Weights of a small text-conditioned image diffusion model: 10500 steps.
Rows from block 2 of the text encoder of a small text-conditioned image diffusion model, named by matrix and row number. Rows with one number within an expert belong to one neuron, the router's apart. Each number is 128 + 32 x the weight over its row's rms, rounded and kept within 0 to 255. All counts start at 0. Numbers have three digits each.
Before each expert's rows are labels from the 100 texts, of 14976, where the router gives the expert most weight on average: "tokens" is the input token at the peak. Only what is clearly more common there than usual is listed. The data: patchworks of several textures.
# router: router (text_encoder.blocks.2.mlp.router.weight, 4x256), inputs 0-85
# gate: expert gate (text_encoder.blocks.2.mlp.gate, 4x128x256), inputs 0-85
# up: expert up (text_encoder.blocks.2.mlp.up, 4x128x256), inputs 0-85
# down: expert down (text_encoder.blocks.2.mlp.down, 4x256x128, transposed), outputs 0-85

# expert 2
tokens: "and"; "marbled"; "scaly"; "triangles"
router.2:133073121183115063136120112162168126123157123080131135106171128091132147085153142089084133140163076112148100143193136104078144112169166081067078121159105150109171079127120096080098108092105155125122138117102068160108175151136079076179102148167151143157106142
gate.3:157110103099090191118125159110095131075167151142081177137098105113081135141141077165111108116170116120115082147090159102180099149127117105197135086177063065076133104108129151146170132087136109132172102099139171160120170098118132100154121120151145068124098059
up.3:117145113106145127101101107147161073144118112062183150159169144098136148150055140119083125185101120078094108111122175158143136199152114101107143083159131092129095112116131108128181140155120154188113119105108109101096060126168112135104133090183165117114076058
down.3:073065135148135106075122161097111172074172069074099164173102124144142090152116109152110137156094160139147165160165151073139165134091137140071113141159114163091112176143117136115155106151113089122137094158121205110112185153142112050144157132160133108130187102
gate.4:124125131125117148145081116085116147092120137143099137106115111161124121144082174101117098153108087086129152088176190142091098137124095148152209107094086130144165087159148095186149126148129083111096155173151168106101136124076160154095178156140134106120127145
up.4:139113123148167073086142148086163130153162154146121132147106118104123095174126094121125081158148106100145103145126128146111145122132142064144096135154115147105102129135145151061092130167127069130113154110055099082142116167147147100088052097085110148099100143
down.4:186064140110118114123097141148094099173115126082171106071131159102148124160149143120108144114134135151157114128128236154113110124153147174119122115160044120177121099119134135104100132150088110147120144153119056099123118159092109175127133097153143077119132204
gate.5:147137176084090172125131123139168107146177121147226146107108090147159139143180171123142116160112152087128178058107118103091176127124140108163180111127160142170065199093149073161096142147121080106119094117170119161099179129088157110080147089118142115110177123
up.5:137174126106114129102145086106198103150108122171127114123122140156173108165164093136145139128107120138130123151130134116150176141122149180189187132139144118162113138141209127176108107111110123119220108114155153096059123142138114150129142116128115108154128133
down.5:139099110131082034094132133201183153115144191110087129118085090115119167084111145141157162178138176140126053069148110125077112109130096147166110164162143180109096096148164100125105184144108135135077106138081087141100165196126116124162118138176159175197133130

# expert 3
tokens: ","; "camouflage"; "checkered"; "plain"
router.3:064169087105137160146104129060101149133086141146133127144140187159106180157141133147165149092110132133173120097066172176168057155115111140147147104091109049089093138149102182128131109116130166172155180095094166076148058151141146149106090176093066147059067148
gate.3:102122127179174150197181132086139155141140119141085141063125085165132141094159187116131103154162118144165111079121187113105108161105091092154148123138070143143085158114160115164122140109147157048080075098122127105140119165103108155213113145132083066166132095
up.3:105139082129086145125126145127115123089107150106075194127181135130151124071098164079110092102125130151182151112114129176130124129129097140140144155165111114111102154099121103176109123150109127153170143149177164192091153154051103102141199155104090100146073093
down.3:162090127143142154143143183104178106090151116167133158134118137172114160190150130156080116118076137099030141137108210140171096180119167160086117105099111102143104143091111155141105086040132113123169103105153157094066136153085143120153138153161132100118123102
gate.4:131145114135131123167121159103099131091133081148120102129121093136113150143119168090104113164060126184062157119134107107221145171092105128163171158121176116165101129122127087144177173175106128102169153120112160086155133081111132141125181116083125125093151117
up.4:157123093124117144100121137090095099162108108087141032086071134149117163118170105126109081101110160166178057149183106113102156135140111138097054156146072104175116108109100096123159127153206174142131100158125082126115095144116178131143100052113099156064105134
down.4:132118050144117118146083137064153139149110139167162180130126119057075134104114135084188147149170101151139085152114158109134172174179115147118140144078094084108134136182089124090064098140136106195137126140144167115126098153141092184080108145148103178176101104
gate.5:129108205159084116125174092188162174100164125113120146129131074134098109163064165138107160136183135090095086165109124137127100132070113159129150130084142154130135148064099108140083173118126119133080140144138119149142097214113094132114093154141171109136111107
up.5:143084139139115095162123106068156141171118087127161122118126135115106130123140094080106089112102127160125124062058057080122167126157104147133136176172110129089128088123107216151111087119126180163177145127136092126186159127095157086074115138132152152084089133
down.5:146165167149110096116116123174164077106103173179172191152134110097172122111096133190154117167110137171158165139106101117099135154099206166102092136076131102128108113101150113077131137096177184156169132123173141189129113078103134188164122131131059112129119130

# expert 0
tokens: "speckled"; "checkered"; "studded"
router.0:187100175123130115107139128133120107104193115129088121087105101121169078134078131149115109154116166139055162135130090096123162116120108143146161156148146170164141168114170090188142155167160091086097046161162114132136169104108146135115184098178169099178194072
gate.3:115115116105126114148094145125101157120141145142055188138106153156156123135146130135068140179112101200142166151176164171080201169125172110165105111158083163059124066143119162201169121209196224120136168113174146126105122107111177041121150105141115114171113161
up.3:126192131122168095155073127149151156129131162058159119097146096141129179127094156136043103191141107136105145200127052129155169193146146120171184119117099119125118103078139053114172114114057225121086140066128154129128151134101128138092155128116105127064077133
down.3:120114116115067070110145175145105128174104126121152127115146086122169110137105186152177132183168137126166090160155163089154142159192105127113156162103143108132164125088098104163094125116140126131124081119159085165134188100161111110178133127096184111125096111
gate.4:111158169141144145111135155182085187144091107153113111192107148154167182104177078212119122149138117099085124139084147131177077138147138161143129123114149076148115138124119153100106123157179190156122143136104158147118142183075140175074155160127085134070112109
up.4:133123067124130198095086137084100197126171130156114154153182168123158118093145138168126063129099172122153056127150145132178074102144118177190099131115120167066107139136063139018154133117156111142193131165119163143144185091163104117161113105122111154156115169
down.4:081099098107173085156077129128104134107078154123138154140131207095136175142083142145134112126164142168161085089089161146084114108168161134180165116138097068149159090117133073155138106095120081231170127122080131137150148138159151128093091103126122118099060089
gate.5:169109170118156118172178162178157127106122115159142128132091107127131154184138136109146139120082056124146121118145131102123150102158178132063123174126197138132115162062162122113167162102140123101085152175233110186158146101104105115106141126156133107148160097
up.5:137098158141129101114170170151147110072163154107132125117117104144134118157042150138106153113054135103113120130153127116153142112148096075136151123122146190161142082105182113114125133165157098133165138183199134152091137119144145108164204119183152096150131057
down.5:099027117102198098146132153112102169163152162136103116166155113159088129055125154143129158177157124104128133079118122128140102146135136161115092079098072149121150093139133134067159114158121159053109203127106092183173191157110125138164092133119079151142176112